Weights of a small encoder-decoder audio transcriber: encoder arch convnext, encoder width 512.
Rows from block 11 of the audio encoder, named by matrix and row number. Rows with one number belong to one neuron. Each number is 500 + 25 x the weight over its row's rms, rounded and kept within 0 to 999. All counts start at 0. Numbers have three digits each. After the name is the row's rms in percent of the matrix's.
# fc1: MLP up (encoder.blocks.11.mlp.fc1.weight, 1024x512), inputs 0-85
# fc2: MLP down (encoder.blocks.11.mlp.fc2.weight, 512x1024, transposed), outputs 0-85
fc1.484 106:500500500452500464500447500500505500485500500421530500500460515547444453500479500500500500500500500511500458500500491500500580577500463494500509500490563438513500530500473462474500451492533447500500509520489534457500500500511500486500482500500521570500511463
fc2.484 108:474533500461500500523500500476500500484500528500500518495500500500490500488500500496467477500500500535560500499500438500491500510500450500520500528481528491501500471500536483500482500500500500467500472500516500497543513500500500500474500500490500553500500513
fc1.485 110:491490488500463500567500500500473503500500441500500500500500500564500500500500446500506500526539510550500459485475476488500500500500500440500500503450435544489462500500515500464500474518500503462472500555500518500500500500500472500503500486523517500509510500
fc2.485 109:500500530500500483500517500500494567500500443488507500500500471512500500467478500500536464500458500483500500500526495508445466551500465500500504500500500500500500468500500500500500500500532500468500478500510538500504525500500500500500439534500512500500500500
fc1.486 090:577500500500504500500500554500475506480500500476516485500500500526542500491448527500500523500469480525516531500500500499523500500500466500481500500500448532500468501500500500531500500500500500493560512500476530489500500450501521480500500500481500500560500500
fc2.486 097:512500500408500500501500604531500500500500500522500473499500500500500511480500474500500500500500500500516480500500440500500445549536486526537500500550500492500500457500500500482488500533471521444559500500500500447500462479500445534512515500500500500500500500
fc1.487 104:500508493500495500460515501500500456534500500459495500518547500481539500500500500500516535476525500500500486492500500500444500514533519535475500450496500542464475500500538500500500500522500500500514521516492500500500500500464467500512500500538533500500500518
fc2.487 097:423482507516534500530469519500511487500500459452435438500548470500500500500500500521500548539500500500500500483551500543564500500461564472495500500470478500500473461487500500527476500500500530500500500500507486500500500500459524505530556500500521500500512500
fc1.488 109:500510460500559500500500501500500500500500500500500500500532500485500500514513469500500500500500500500500493465531500500500549500499554441521552500482500500534562517451500508500500517500502500492500500466541523500500500500500500472521479500500500500500500483
fc2.488 110:500516500515500500567501407500500449500525533500500500500509539552478493520500518445500500500580500503500501500500517495500500526520500518500472500509500514430452500478500512500480500500500482456500500500497500488500500464500477442500500500551500458500523500
fc1.489 098:524500505480519543431425487500500500533576504500533500495500500500500517500509500500508486533463500500500412500499500455500499485487500489529500501510546500500458500496453476500500467500514500492500500543507500500447536493500500500545500542495500527500526500
fc2.489 103:500483500451511500500500569458571535500546540500568500468525490500500468470500528580513452514500500507518500500500500484515526525500500500500531500500487495500500500516452494500465500559500500541500500499500452500509519518500500500521500500500500500484500487
fc1.490 092:500500482447524489500547500500500500500480500441548500477548470506500524455500500500500500536500500550500545500500500500500500500500515500500462502506500538551500500500500509500500481514500502500500500459545486500505500500500533500500500569520500500555500500
fc2.490 086:531500500500500500495481500502553500500500477461576500525515576557500500500500500500521503469500473500500476500511500500500500500500500543548525500512513562423480500404500508500500500544420495457484538531513500500525500479500500461500440523470500500500531475
fc1.491 089:500500500500475539451500500500561500494500500500500500527498500475488541500471500500500500465500490549500515510470522530500546522500478500500500500474481534500500500500500469500500464553500530437500500542500449534500475510500586572500500510500514500500440500
fc2.491 097:500477478473473500535500513500501500500500500500477558500500466552572484500459501500464470525510500500492431500484451500500483500500500423500500506497500540500500500500525492500500519500500500500500500458481520528500500500551500573500500500500500480461507439
fc1.492 096:500574556500500525499500485500500500500471500500500500537496476476500445500486456483462500447448520500500525500500500462489446550538500500487500500501500500500500500500560502478500500500507500485552500500500507500500474500500500500547500500492464536508435494
fc2.492 100:458500494500500524500500500500453502500500478500500500542533459505513500539500496523500500543500457500500500463500510501500500500495500500471539500500500500500483529447500500500474500545558500439574468500500500513438500500435468465500500500480500500500544499
fc1.493 092:438503515500500512500500500500485500558500493574500500536500500562548500500522500500531500500500489508500500535500454451500500515500504500500500500489450500487412501572500500510500500460500500500437500486500518500500491523492500488500500517497500472500500492
fc2.493 089:515500421585500500500500500500451500483454500500500500500500500500500500468473494485508500500498506499500500500459500483500570500514592500531511500470493500498474494552563540500449500500500524466500500441500500537500500500486500500463529500497511500500500500
fc1.494 102:469399500492512500512500500427551500483500500500500500500500500518470497500500500433468500500500528500532500500500459500500549482563444528500454498500552500511489506500474500500500500500518564500454475500500466546521511489487500448500500519500500471500533495
fc2.494 113:500506500534528500500449493500544500462511500504500420500500504482536433542507476470500436532500500487464500551500500472500490500505500495446500457516453510463478528544500500444531500500500504500499500500468501500500500522500496500500500500500497486499496556
fc1.495 093:526519528500528490500522500480500500500454500504500500531508500545562551500488500491500500500500500500462500500500488527460500500500564500430532508500461502478500500500500539500447500488492500500500500500483488519500500500494500500506482494495500519473480485
fc2.495 095:500500500500460452500500542544512500500474500500555485500475500524487457500459500500506500521500500500500500485513500500487500500500532535506523500496469500503506484500472525508500548500531500476500500461500500500509500497500500535442500500500500513500447500
fc1.496 091:500500479500481500500463466467498480500511548500500500500507500489507591522500525522500551500500470525459500480471500500500500500496500538552500500500500462500500500545486500520500500429497500551500500500500494487500550500548496484522475473501500500561485520
fc2.496 093:500443441475500500499481500500485500520491500472500500544500500500486474500500465503477493500500500525500500475474547462500500500522500500488500472494527479500500512500481493529518500531522534500500500500535500500500477516518500500519500500474489528500458500
fc1.497 090:500500518500489546500454500500500547506488500492515473530500500500466469518558500500484500500500461463500504532500500500500518501500475587500440521500500548482525485500508500500542493457500500500500500500411477500439500500500490449565500500500463465456545493
fc2.497 084:536500500500468520500468500557500500500452452500548500529500569500500500502500500468520524500500500500500420443500500500500563516500500532500512473500512500500500500500500549480500500479517500500500500500500480500500495500522500500549533537542500500427500500
fc1.498 100:500448500500499510500500513505531500500500500468493500500517500477500500500578500500500500493505437500500462457471500500500500536500473500532500458500500522500500474555436500461490535433500500500536542500465500500501500500500529500559471461514500496471500536
fc2.498 109:500556500500526530500500500500503433543526506500564510480485500475475500500500500548500493471500541500533486500526500506500500459528544500500500520500408500500517536505471424500547470483458500555500534500480500524526515476500500515500555530491504489500500500
fc1.499 087:500522500500470500500500481500500453506517500500500474461459526500466500485454500498500461553500500500500469500500501443464501500537526500500470559488500500501500500463500518500500536488490537511500500533462500500500461500500576479500500497500564500557500500
fc2.499 085:524475523500500558500500453500500502500474450526500521429500500480500500500548467500468500432493500500500600500540500498500482500497500504500500500468477488434500515554500472500500497500530500483448500500500450500505500534472547500500496500500500486513484500
fc1.500 105:500500500483500460479500554517500500500500500500483500469541500540500500453496547478526569518500500545458500500500500500500500500500500487517500500541519500500496535481547512500500500515498500519500535481500500517500500505474500467500500500500500500500526485
fc2.500 106:517488503500482516510505533500500500501514500453500500553500462500450500533500550516500453500496483504491500475500500500524489500518518500500500500500472500500500500500489514467500461500478522500500502557500526537500500448541478500500500500500496503500513500
fc1.501 099:537506500514439522529449513457500449484500469500500501500510500459497500480500500461468535464485497474487499500511501500557500500500500500540504463538500500500552448534500492501500500500500500573448547500444500500482538496524500469449500500500500499500500500
fc2.501 091:500500500547500500500500518534500500500452500500500556520500471500500485500500478500543500511493535496477500499459500445500500517500500519437500465500500500500477500458500500500500559555500440500434488500500500500500500500539500540500500500500500500441500551
fc1.502 114:500500496526500500500445500500500500491500472466546534496512544467444500500500492500578500564500500511500500500500500500556544521492518496500500500507460478500463500494478500500500500464491489553470510500500417500500469500500500561500500500500500496500500500
fc2.502 111:500500500534509530469500513500455428500500501500465500500500485500500500440483500460500508500500554510500466530500500529549500500538484500500453500468445555500500500500485500500485500500504536500500468508494500436500500545500517521470494500500538527544527500
fc1.503 099:500494500470453500500500577465488500500557500476544500500500500500542459512486500567580500520500500500500504500500485500500500500497451500500457485486500500535500500500480567479500500500500472500511500500500500500487475452500500561500490526474500539500500500
fc2.503 098:500552575536500506536541500500500500520500484500513500483500468568485531500500500505500500500500503500524493486545500500471492464502500491500500474570507561516479500470471500517500500500509500550500440559500500500499500500514474500513547505500561500500529476
fc1.504 103:522494496500500500500491462500500500534478516500500500500459516500500514500480536500536440436482500500536497530500500500500500500469555500500500500444500507500500500500490487500500500500457500549456505500519500564533500500513500500500448500485500473466500522
fc2.504 101:500500515460483492467521446500458500500500500500440463522558533532581500500434500462500557500500441531500437500436447500500404500453500507500450500500540503500500500500530500536500500535517500500520489500586500518500500505500500500500500498500500459500500500
fc1.505 096:542523500500503500500459500500477456500500497510500489480489524539500506500525500500456500552528505525500500496518500498495487500500500500538506500507500524500522448485572500433509499516471500500500500487500500500500521500500471465500500500481440466500493504
fc2.505 098:545492500511500550500475482500500500472500521495530500500511472479523536425483500572551500500439500500500500500500500500480487507526526500500500500500500500555500500500500500500500411381500500435500500500500500500500500500500508500521509500500545516486500499
fc1.506 118:500508500460500513500531500500497494500486530500500500500554500526426500495500500500500500456473518449520500500500492500488500500524531500500565500545460487500456445471500501470535500558500532525488500500500540500517475500500500522500499500500462500500500466
fc2.506 122:500500500476454500500526536500483519500497488500435465500504500530532495500500500500536500544425500483546500473491500500550500517500500500497480481461493491500500500521410500500432529500464500537451500500500500467518481500462500500500517483493483497515531500
fc1.507 088:481513569553500476484500500500500500474441500516500508482472547524500436500475495500500500500500516500543473500502527482500500439472500500500500500499508500500500500500476500530507500500500500429500500500532450499546500544500500500499459431500468529500500467
fc2.507 083:553532546500519552501500500464500494575500537489546500559541547500500494500500500500497500454500516542457481495500538500536500476500475467500500499500500494500500500500500500500500503500500506469500506500500500500515530500492500500500477500499500507500521516
fc1.508 100:500500500532500514500500500526502540466458549493500500545564451500500500496500572500500495500512500500500500500500500517500550480473511524500511508500483500467463500500494425518500461500500525561500489500500522454500486497500500500555466500473490500481488484
fc2.508 102:500501500460471500567500537541521525500514500500500500500500498500500485500490486500500500488442500500500500500500500497500554504500500500516512489500500479470500519530478500500500500478500502500482421489520531513500500514534499500500500500500500500500492500
fc1.509 113:500500500484447500500500546500500500500500473500570500522487500500500500500497500500500453500500521500500543486500469520529500464500500500500500413500500500561500534543537451451534481500469529500550544500556500500541500500500500500500490500516500509500491500
fc2.509 115:461500500470500500549495508476500500548480512500500500500515500575500500500542518500500500527554500528530527500500507511555500483500500500500443500500500500482500500477549525500500500494562517470500500529500500500530475500475500514505552500427485547485460472
fc1.510 094:500500500500496450500500491523500461500552473476518464500512522489500512490500500464515459509476526442500500480568500500457500470500500500500525500500478500500500500532500500527468489500500500493557500497536500464500500500432500500531500500500500453500525500
fc2.510 085:528470500509487500500546503476536500500500500501532500494500500500500500500500500500471458461481500500430459500537500500500522500506500448500453500524500500524500500500522500500511500468500477500500500518500500500500500500479553500500500544440521500500556500
fc1.511 091:500500499509500493470519500533537555500500500483500467491524500496500470500541461500452500522500500500500475532540484504500500500500540530504474500552500552509552500524500474503500500500500495539497500574532500481500500500500434500479500471487499442508500504
fc2.511 096:500538475497487500522500548482500493474475479500500500488500500535500464513500500513500448500489540529534436500530500465533530500500525555500500488476500504500500468500522500458480500579525442476537501494469507465472500473503500465549500500456466472495500520
fc1.512 110:514526519524450500500454473458523500500539465543558499500486539455505500560516487532462527490500500500501451534472500559413513522531500498479500500500474500500502500500500500474500500544468492500500525500518500539514494500500512500550500500481500500500500500
fc2.512 109:500500500500500462463495500500448531500514500513500500500506500500485467542469500499486500500450500500552500500551500453490468500468497495517500462500491519500472543500500478459486499526500507500503500451500500500500461525500536500500513468508500500500462500
fc1.513 102:500500506500500500500498583535534516471490500500523500498500500483446488500465492511500511500500500500484497500500449539537590500500500476500459500503500500500491500470450500500516500500548500536500500500468500500439465488500512500500500498510500548440500500
fc2.513 109:500450459500500500580463533500458500554545500500500523500474500500500500546500500442500500500500500500500528522500462524500458500465500552500528571453500500500451433536461469500497574500500500519509521500546551481523507500421500500500463500500500532474488500
fc1.514 104:579470517500500500500500476500500494500565500500501500500500519500500523450500492468508500533500500500492500500500525500480500500469467500548485500500483488500500482500500500500500518500466500533500500508514485496495509500500500500439500540520432500514500500
fc2.514 117:500500520500478511500500471516462500500471469500543500500477500500503508500527535480523487500500481486515500500453500458500513500455508500490500536500500466466510550551500439500547499563547449500500518500549500500500512470472482515504500517567500500510500484
fc1.515 101:490500500444499501500500494500556500500516480522500500500551511541466510520500466487509500560500464500499500500523500500500525497448525521500441550443500500501553500500522511554468457548500500500500467554499550494500500437500500500500468488503500572500500500
fc2.515 112:500540555500479500478425467500542500489460500493500500500520500500506500507500491502500542500528496500500500458500566487480500526500500500500514514500500500498500524544564500500477500500508500500500500500463500493500512500491500500500500500500500500518500477
fc1.516 079:495511557518474500484528440499444500529500500500500451500496500500500500488500500500500448508492500500500429483500500500500500550500456481500483500500500500500453475444500436500527524439513500588500500542500500500438534500510524500500500500500525500500500500
fc2.516 073:500484500500500497500500481500500552521522497500500500500500500500500484500500449500500505478500534500500500449500500500565570478500500548480500548507463500500500468500538500446500541500500500552547500534448465510537500531500448515472500500541500558461512515
fc1.517 097:500500457418480530542500500492500486500473537500518475500500500500500500500500500500492477500559531473500500500523500521500500500500500535500500500477500479500500500466488500500500500417500500539500516500500509500498500452500500500532460500500475500500510459
fc2.517 102:523500532500517500432505501500500518500526500504500543523531500489500500500500500479443500500500481505500500500500481500500512500524500488528500499484558529500499500500480506500513500437500500560500408548507500500495537522500486500441495500500500500548526492
fc1.518 109:532458464500500469473532493500528500500500500517454500469500532468500500500500536452500500517500538458469500500526513460562502500500519500552500485520500474500500435536471515500477500500566479518545508500520484500465505500473496500500490500532500426500486532
fc2.518 102:546562538500500509500500464498484544489500500500500500500530500494500500500510465500568514505442500498552500500500445500544523500467500500500550490500500500500500497482421486442515487522490522500500517500504500500558500500500438500500520511500538484500488500
fc1.519 103:500500492489500556500511496500465500508552500519500500500500500538500500500500500500500500516500500570500504486481500500507500442500500500500500479500500500500463500494512529468500500486500537474472500532500500441500500500500432473447500500530439500504500500
fc2.519 092:500500497476507471500500539416457490500503493500500489458474500496500500500470500500500449500529534500556510500509500486557500520500494459490518500500500500500560500507454500500500500500464550500504473500543500467532515523500522500452484500472500500466500500
fc1.520 105:510529500512500535500572500491564500500476447463427500500500500500500500469500498494500490499563500500500525476517500522466500404500494482500496537500504539521500467471469445501454500500500495501500500500500498500467500510500500500474500500522500442512511500
fc2.520 118:486500501546561528561508500500500464486448500500532500512484591500500449500535474500500500485500527505507475500482500533471500467494511569557484500500547480502487459500533495500500539500500539477500459500500500500482472478500500500504509500442521487500555500
fc1.521 102:500500470482500500535468500500525500500447500485459500512500500520500502517500500500513500550556500500499500476499536529500472500424500500546500500507500500514547500500510519500500474513500447514480500500506497455500500523500477508500517509490500471500500500
fc2.521 095:500500456440529500424500500500495500500500500498564500500477500540490500500519500445500507529479434482500500500425500487500500530500500448481500493468429554436524500500525535495500494500504500500500459548508500500500500454495541485476497500500508500500452499
fc1.522 088:500496500469500500450500481538429500500448559500500500500498509500500464500500500500500455519542559500500502500500522521500500474500500532519454500486504481560448500500500525468500513497529500500472561500500510440500543500500500540426500543500500500480500520
fc2.522 094:500548500500500525500500500468500500499500530546500410486462500486500538500512464500500457500479500500502506500500476500490500500455539453500554459450500500500499500440501484500500500484500500500449500500441500488500467500500529500517519546500534562470500500
fc1.523 102:500494488500500514500417500500451500500500508445517500500500500500526500463494521500494494508429479500514500511458442453500433500500520561516464528500500500552500500500519500500491500500500500568500500500500462425500579500500524510500500500500529497502500516
fc2.523 101:494500500508508500500488500464500500500536500500500500523517534500579500457500534500500500500431500500500474435527499487500563500500500500465500467496528502500500540468568500500479478504498532500500500525468500500539512473500535533539530500505500500451504500
fc1.524 115:492519526443484505501456552515530500500409508500500500488441527500550500500517500500448500479500508539479554500500500500465500500500484499500500575500441469529500482531500561500500459500500557500500500500539500505490500433475526500500500432500509536500514500
fc2.524 103:548500500500496457438486500500500503544500500500500494500500500511516500500525496500500468455500500482498530500500447500524477504500500483500500540525500500483500500464491533500500500500500500500500499500503477500500512500529500502500568500500500516500512536
fc1.525 105:500551500513466474441481512464491515500464500500439500466500500500462469518500500483500458500503517468499500523496500495500543500500529448500500547500500565500458526470500448521500449500500500462520500473490501551522515536437500500497500500486588566500500470
fc2.525 103:500549518462500427500459500500526500562479500457500513520485500500451444500500500502457489504500456478500461500466500500500500500538500460501536500437500537523500500500500500456488500500531486500506500489451500500500500506546512494463495477500464573510500500
fc1.526 109:478500583523500500558540500545459500500515472500500500500500500460483500445500500500500500500500500500500500496500535509500500500516500500526598540533500476498500486527494500518500490496471500536537500521526531500541476500500510500500515525500474500500470500
fc2.526 104:500500469500500500500510483500500500485526467466533500500533500500493453500500490500500500500500531500427500502500555491548506500500432475463463458500500495544508501450500500500528500497500500500500515460500500500500500500500518500500500500473542500500500520
fc1.527 103:500500500505500516500500500515420473458506469500496516525477441500559500500480484500500500475508500500535516500500515549483467500533500461498500494500446500529515568457477460520500556477500465525500538518500557500500523474500500564495500525521481500490522500
fc2.527 099:488454500470500463500548523500500552500500500496500500500500521497535500500500490500497500500457521462514569535551483544500499511439482500500481500474446515500500500500481500540526500500504471500500500500496501500478526457500488500469500531475500539500546500
fc1.528 108:500506500507500500494477500500500528500500524493500529500533470503530533491500481537566500500511468471479500518500500500543500500419500477455517490500516500500566500555525500526492433535500465500500500500500467549458509518519500491522500500514449500548563472
fc2.528 101:508485457483500511500500500467518513500458500500477494500526487479483500500533529500500591500517500532500531500500512541532500500538455500500460500500500420521535474500500498500424526500500500500497500531500436500500500500500500441465500503478513500500534519
fc1.529 090:500500500465460518547525500524500500500529500500447500503500546453500500500500522500521531500500494477534500500500516521462504500505500478500500500500454500462438462500453529500500548500500500500468500503470466510487500500500500553500555500500500506500459519
fc2.529 092:525500474462566500464582500480500500488463495500500448463500500500500469500500443500477447500494500479519450467500500494500500539459500486500538500510478500500500486500501533464500531494500500500532528500507500513566500456529500517500500500537500500488500500
fc1.530 098:576500500535500500500559500515500507476454500500500500500500500500559517500535428500553515504500500530492474491433500500500500500439559563521500500488471500500435500500464500510500550499500500548500500438500511500500518500527583500500500491517500500482453516
fc2.530 104:500506500500498500500531500500500418500570417500500500500540500500464500470500493451564500512500510500500464500500538504489537449508500500432499430528467533530495502500485498500500500526489564552505500436500500525470500500503516500519500500486500517457490500
fc1.531 104:462456500484500525525500500482523500510525425500528500500500500527500500500497500500500500500572528500483500500500500500500500471477563527524445500479500556527500500500473500511515504469521537500512533500458500500500500497500500500500500558500537500500500472
fc2.531 105:500546500467500457511500500578478500516539500536526500451527478558500456500497500493500500501495500465500500500446500500447509500500523585532520500485500498511500490519504500470571500500500480500500530500525500500494541555492539515562500514513500500500495500
fc1.532 076:568500467500470500475500503500555518500500500500533500500500525446500500500481466526500536521543474451500516500500500500523500500500467500500500552500500500442500466500500524500500500500459500500500471500500425500488500500521500483466520500500481500500500500
fc2.532 086:500500500500562500500500500500485488514444532529481506500480485500481533417518500500500539500500500500500500500517500519525468547500493486500500499500500493492500515494500522459573490500565500470500481521533500410500535500500500476500500486500500500552458500
fc1.533 095:500500462532500475537500517500556500500455450500500492500470500500500562500500486455532500462545500485461487492500500554532500500500511500500500528500421493468500462549500500500510487500555500516500500440500500498500500500541427500541505550500500539551454532
fc2.533 088:462512475500477500500500500500552525494526550500523512500500500539500500457500500500500456540446500500500554500500469539500500500500529500500515477500489487528500450481511500500500519513502508540500500436500500480500500487500500500546500500500500500477516445
fc1.534 100:465500500500500500500467500500500500472457500500500500505501513463513503500500493500500503500472500500516514485481557438551496500490500519500500542460500537500500502570480542574500500500500541500500453500500500556560500500535500450504500451539567492464500500
fc2.534 104:500500500484506487500500551500500500455564522473481500491547500510528500467484518500500540500500500500432500500500500500526563500500532500500413534500500551509474525500509472500500500467500500500493475500500500500500463500500510500534500500502480500500500500
fc1.535 102:506500458495500500500500449500466500500500552500457500535500580534500497458462521500513500529500501500520506500500517460500500500524500482461531500500500500500436500500500500500500517403500485533557500545500458500526500500537500500500546500523520520500522500
fc2.535 097:500500529500511500537500500513517420545500531500500500500500515495500500481500500500454500537490500500500500512436456500542500462563465500500483500587541477500510437500494500493509498508500500500534498500531500500500525474497552550500501498431467500500461500
fc1.536 097:500500466500450530500500500504500485500545518500465500455500544493469500551534500492500500500429500467500493500500523500507500500500480528543500500510500500500491491462467548550533492500500500500500500500506453475500500500476500500500500500500500464500500528
fc2.536 090:500500500585500500500500486500500500500475500500500478525492503500500500500500518484500500500506555513500500511500500500560496517439497500500500500559500498500527500500482527500555494500500535502508493490500482515523500469500505472500500504500563548500500500
fc1.537 092:524564500500500531467548500536500497500500516579500499500532500542500466500470500500500500500484465521513526500500500524500552500440450500519506500500555475500500449500500500500500471500555500505500503500479492500507500500500500500512500417475500498500463500
fc2.537 091:522477483469500500500500522500490526492500500500506477468473542500519500500495500500500500517500486500420500461500563500490530481528493575500500500500459500500545470500500500478500500500500502462500500500500500500500500500476500500532500467500500493496483500
fc1.538 086:500500473500500500500474500534500500500559500500500484500500554500500473509500500500500559500541500500500501503477533500500500460500507459500500500531516500473480471500538500500500500474549545533500512500456500455546537545500500439500463500478527405500457488
fc2.538 093:500500500492500464498459500500534483547500500458500492535500568493500500548500454500508500488500525545500463500461500541559480519500435500517517471476500489500500500500500508453500500437500485500513500500500500500500470539489455500500500500494528500500500500
fc1.539 101:424500500500500503549500535500463562537533500487500500472529500500500500500475500473550546500517500500440489500509506500505500500500485510528493441494500485476481500500450500463458500498519501559500500500500484500467500496470491500458500469514539552500500500
fc2.539 105:478500500519500550495500538500510491500538529500432444534500453500485500500475500493500500484442500461552469537500497500500500522451566500521549500500509511477499518500500499468500464489457548526478500500529500500532500500500500500500435500500420520500528580
fc1.540 096:500497415435500467595554521528500475481500499500500477500451459500513500536503500500472483475500500500500500487500550500480448500500453500462500483500480500480500517528480500507486532500518500561500474527510456460580500461469457470500500471500500526539419505
fc2.540 094:500500500500500475536463500436516541500554526500500500455458500500546529499513492500503511500500502500500500468500455500515508500453462500534500500500478500548500507500500521500500500485500500500559546500498510470500500471479511500529548437504463493500485482
fc1.541 115:500500500523500476500500500505500500540520500500522500500500510524519536498421538492500517474475485500471547500500500500500500507500500500500500500433542469500500522500500535500500470544458500499500500500464468500481512503544557500480506468500500535493500529
fc2.541 117:500457500473500483500534539471499500500491468451500500500500473500481500484500519461461575500500500470528483500497500500500479500430460484492500468496500529467490465503554522500451449498534478512500467498566502474474515500500585443494476478507492491500500476
fc1.542 101:500547500500500512490500500522515500471500500435500500538500500487453512432500500500515500500500483500500500500500500500500506489457489491560500525500475500515523500451587506474500500480474500512500489536505439496559563500500500500500454500500500500445500500
fc2.542 101:483467500500497500500500474517515500500500500500500504500500500493462500452482500544433556491554542519500445547500533500518500534517500459475500498500480440514500500500546500482500500500520500462546500500538465498522500476522479500509448500520453511445500500
fc1.543 085:491500500555519552549500415500500478500500488500500498466500473500500456516500500535500536500504500478500500448500500513500503500499479472500500500500500500500500500553511552500500500500547534516541500500500500500500499500552500500500548500500463500500500500
fc2.543 087:465500500500494512500528500500401500542500549500500500500500462500500500503514490527551500454450565500500500500547500470500500500447500500500489505500468544459500503518500500514500486555486558500500500500500555526500482542561477500456500500500505467500481500
fc1.544 111:558500500516564500500446500514487498500463500534511500501513508500516545518482500512500500462482488500499477486474538491500514500486477500500453526463500477500500467487500500500466500512481500571478500456461500500500500500500465537500513459500540497534479500
fc2.544 112:534500546494465474467496500500499500500500468501500500516469561500500500500500500472451549500500500485500480449500500457500563529552531500500500524531500500476520500500465530527537547523500500500500517546500474500528465500508500538423500459506519500500500535
fc1.545 115:518510500526499500500481499469500479500500500500490500500537500500500555500534437492449500500455500459556500500534499578500426548523503500570469500485428460470524534512500500523494580500500503544519500519474500500535514513553425500500500476471567500553441486
fc2.545 110:500500474469519500526487511547500512500500502500500473500476503489500500471500551524500500464480500485500460500500500563453500500500552491524477517500500500560500548500500485467500442500500500487441500500473500500500500500453482500500478527501528538500500476
fc1.546 108:500500500525500541500500501474485530526500500500498486493528500500500500500500474500583456500468516500500581485500461500474559500500428500500500500500493553500500461500487500500500500500533500543500500500469496490500500545519500500468486500500483518500525468
fc2.546 105:500500497500496500537500564502500538525462500526534518500500515502449497537498500500472441446428465500500500500500506500539500500483519500500570538500523536500526500500500500500500500533500481570500446500439500499469532500464500476471519500454500500500490434
fc1.547 091:526500500520462454500500500534526460510482500500500500500524532492500500549500498500500512500500500474500500500504471525444500500510444537458439500507500500500500552500500503504500488471500519500500500562520465474516500541500500500500500500500514500500581500
fc2.547 090:468461500500500500492500500480500500496500500522515500490481500500500501500500500500500458500500500551523549500588500500500500543500558544500536524536536530500495503512500500500546500500500500466513502500500450500500500486483573465500508529439486500450500519
fc1.548 093:526500492500500500500463500500500515509500448500500509500465500497500534500444500521500504521500481500511431521504500500500500520541535483510515500500500463479500500554500500458500487500470500481500500505500500500456500500500511469500547458473461506500438481
fc2.548 096:500500500500500481500500489450500483500500545500500500500500483500500500500500500530500500500457500500500491518500514454531500461500500500500488527500500460430500500558454474500492531546500500442500465500516465518444525500500484500500500500500519500469500448
fc1.549 088:500500500500500500500498500486500502500500507500500533456500500500500571532537500511452500500500538461560500500500500510500500466500500473580554500533506473500494500500500500427538500476500500557532525500500420457500564500500500480553486500500500500524417500
fc2.549 095:444502476530505494500500500425515500492500486500500500500568500510500509444500490450500500502435500500470513500549489478505471548517500469504500500487565500478500500490500500529500547500500505500500585437500507477542500500500500500470500515506517500447500500
fc1.550 094:500500500500500500500476486500470500500486500500454500500478536500491468500500525536512538513500500500536538483500500500516514500500500500498500486500500529471500473500500500500543450496498397532500461500501500500493500397500460486500500500458478500485486500
fc2.550 103:495500500504500500500500500567508500448478500497516500455450507500481500542500500500500523500500525500530542437500500539500500500459500459500515500492500500475521537500500458482475459538532500486457500502500500467500518510500513500543522462500480524500527460
fc1.551 092:504498500500475500457456500500500500491500506500500465500491520498498500534500500540540500587472548501500517500521500411500466500516532553427529529540472500464466500555445500521500500442500500500482500500490500475500473523533553500548500500485500500518479500
fc2.551 093:502512482514500500500410518528500500459500500484500463500492524500467495500476521500500500462545457500463500500449506446500504504492500500521500486511456509500546500468508500500442457500553523500475443500486472537500500509500447500522459500500533500571450473
fc1.552 096:500490429530500500500500500500555500539465538600480500500500500500500426500500461500453535500500535473500468490481500501474500500500500484500500500502500489466500500525500462500511500546500547481504500500500457500459516545504566500500506475487501500465500515
fc2.552 098:477500500500500500500500500500507527485500500500533500513498481500500500421526449452468500448500500529500500500550500500496500500500500518426510526500467406500500408504530500456481500500500528500464500517554500500535455478455474500528518480500554410547500500
fc1.553 109:500517421500536500486500478549500537500530500500500500500574461500447530500500500533500500500532538532500500500479488500500500500500500470472482426560500500545500510500500533532485490500528490516500494540500504500516480525500500519500518500500485511500442500
fc2.553 106:552500500500456453500526500430500493528500460500500494500500566500539500483500500476514500483442465500537548476490513500500500507500447500497484452486465524500537499500500484524500444500551475470496502528500495500495504500500501521500500500517500500500561558
fc1.554 094:515500569475487539500500502500500500500500482500500500516534477558468500500500501500500520505429510500463500476500456486500500500500500527500490500536500452500502520544500487477499500499500500500513500500500486500511544436500500500500532500454434552500500516
fc2.554 095:511500500519500460547518488433542527460500500500573564552500500536500500500500500500500500546500500500500500500500500500500477515500504500500522500500501500500533500492500500480500472450555500474457465500459475514500500505500457503500467527500500534520498493
fc1.555 096:500517500460500500500500500510500500521500520500500500502515500498500507556497500483500500500535500500500500500500500500500500500500500479466500515500500470500500500466477500500500486500500500536522500500427500500561500487500572498500559544500453486500476500
fc2.555 094:500447528515500500460500481500500503492500558500583442500500519531500500531479500500500446500490469500557516500500500500558520500500500496500467509500500525511500516500500501476586500552500500509472500513464540453500509500515465523500477500548500513520491500
fc1.556 106:491529468532444500500470519500500500484506544513470500500500524532500476500500504531500534500560514500451546499538521500479500512500500527548500500500500466500518500500519429500532500500500443509500517494500500464544500500500496500500539529485500500527500500
fc2.556 106:510500500500556500500500540531481500500500500500501486500500500500488573477505476500500513500500500517467500500538500476442500500576545500501500528559523500500500500496465500522500500493500476499460451532566500500500448508500517500483496500477436500500486457
fc1.557 102:531500500500526483500513500545429500500500500515519486500500490485471500500500509500484500500461522500461479474479555498500503552531500500476500500500500529492500500500481500542520537500508536500500500500518487500511526515505526500558444513485451500500500477
fc2.557 106:500500500500535500557565516500500500493500500498418493498500482444621475500500500488500595499484537459500542500534459500503500564518500500500504484520538500500500489500459471500583500517500510500491500563470491538500500480530433500480487500461500488500500499
fc1.558 086:500540556523419500500453500550500500500500562572500508511506516500537500538500500500557500500500500449538484491500500500500500459500500500500500493500500500500455523537485551500500500512500505533530535500465500500538500500521502500527500494519500568500472496
fc2.558 088:525500507429477472451500562500550459500535489500500485461500500500500493495467508544500492438500497500522500500500500500514500500500500530500549479500500500500555500467500500455469549461455494500500483434500463500500500500500500452542551481536500500500475463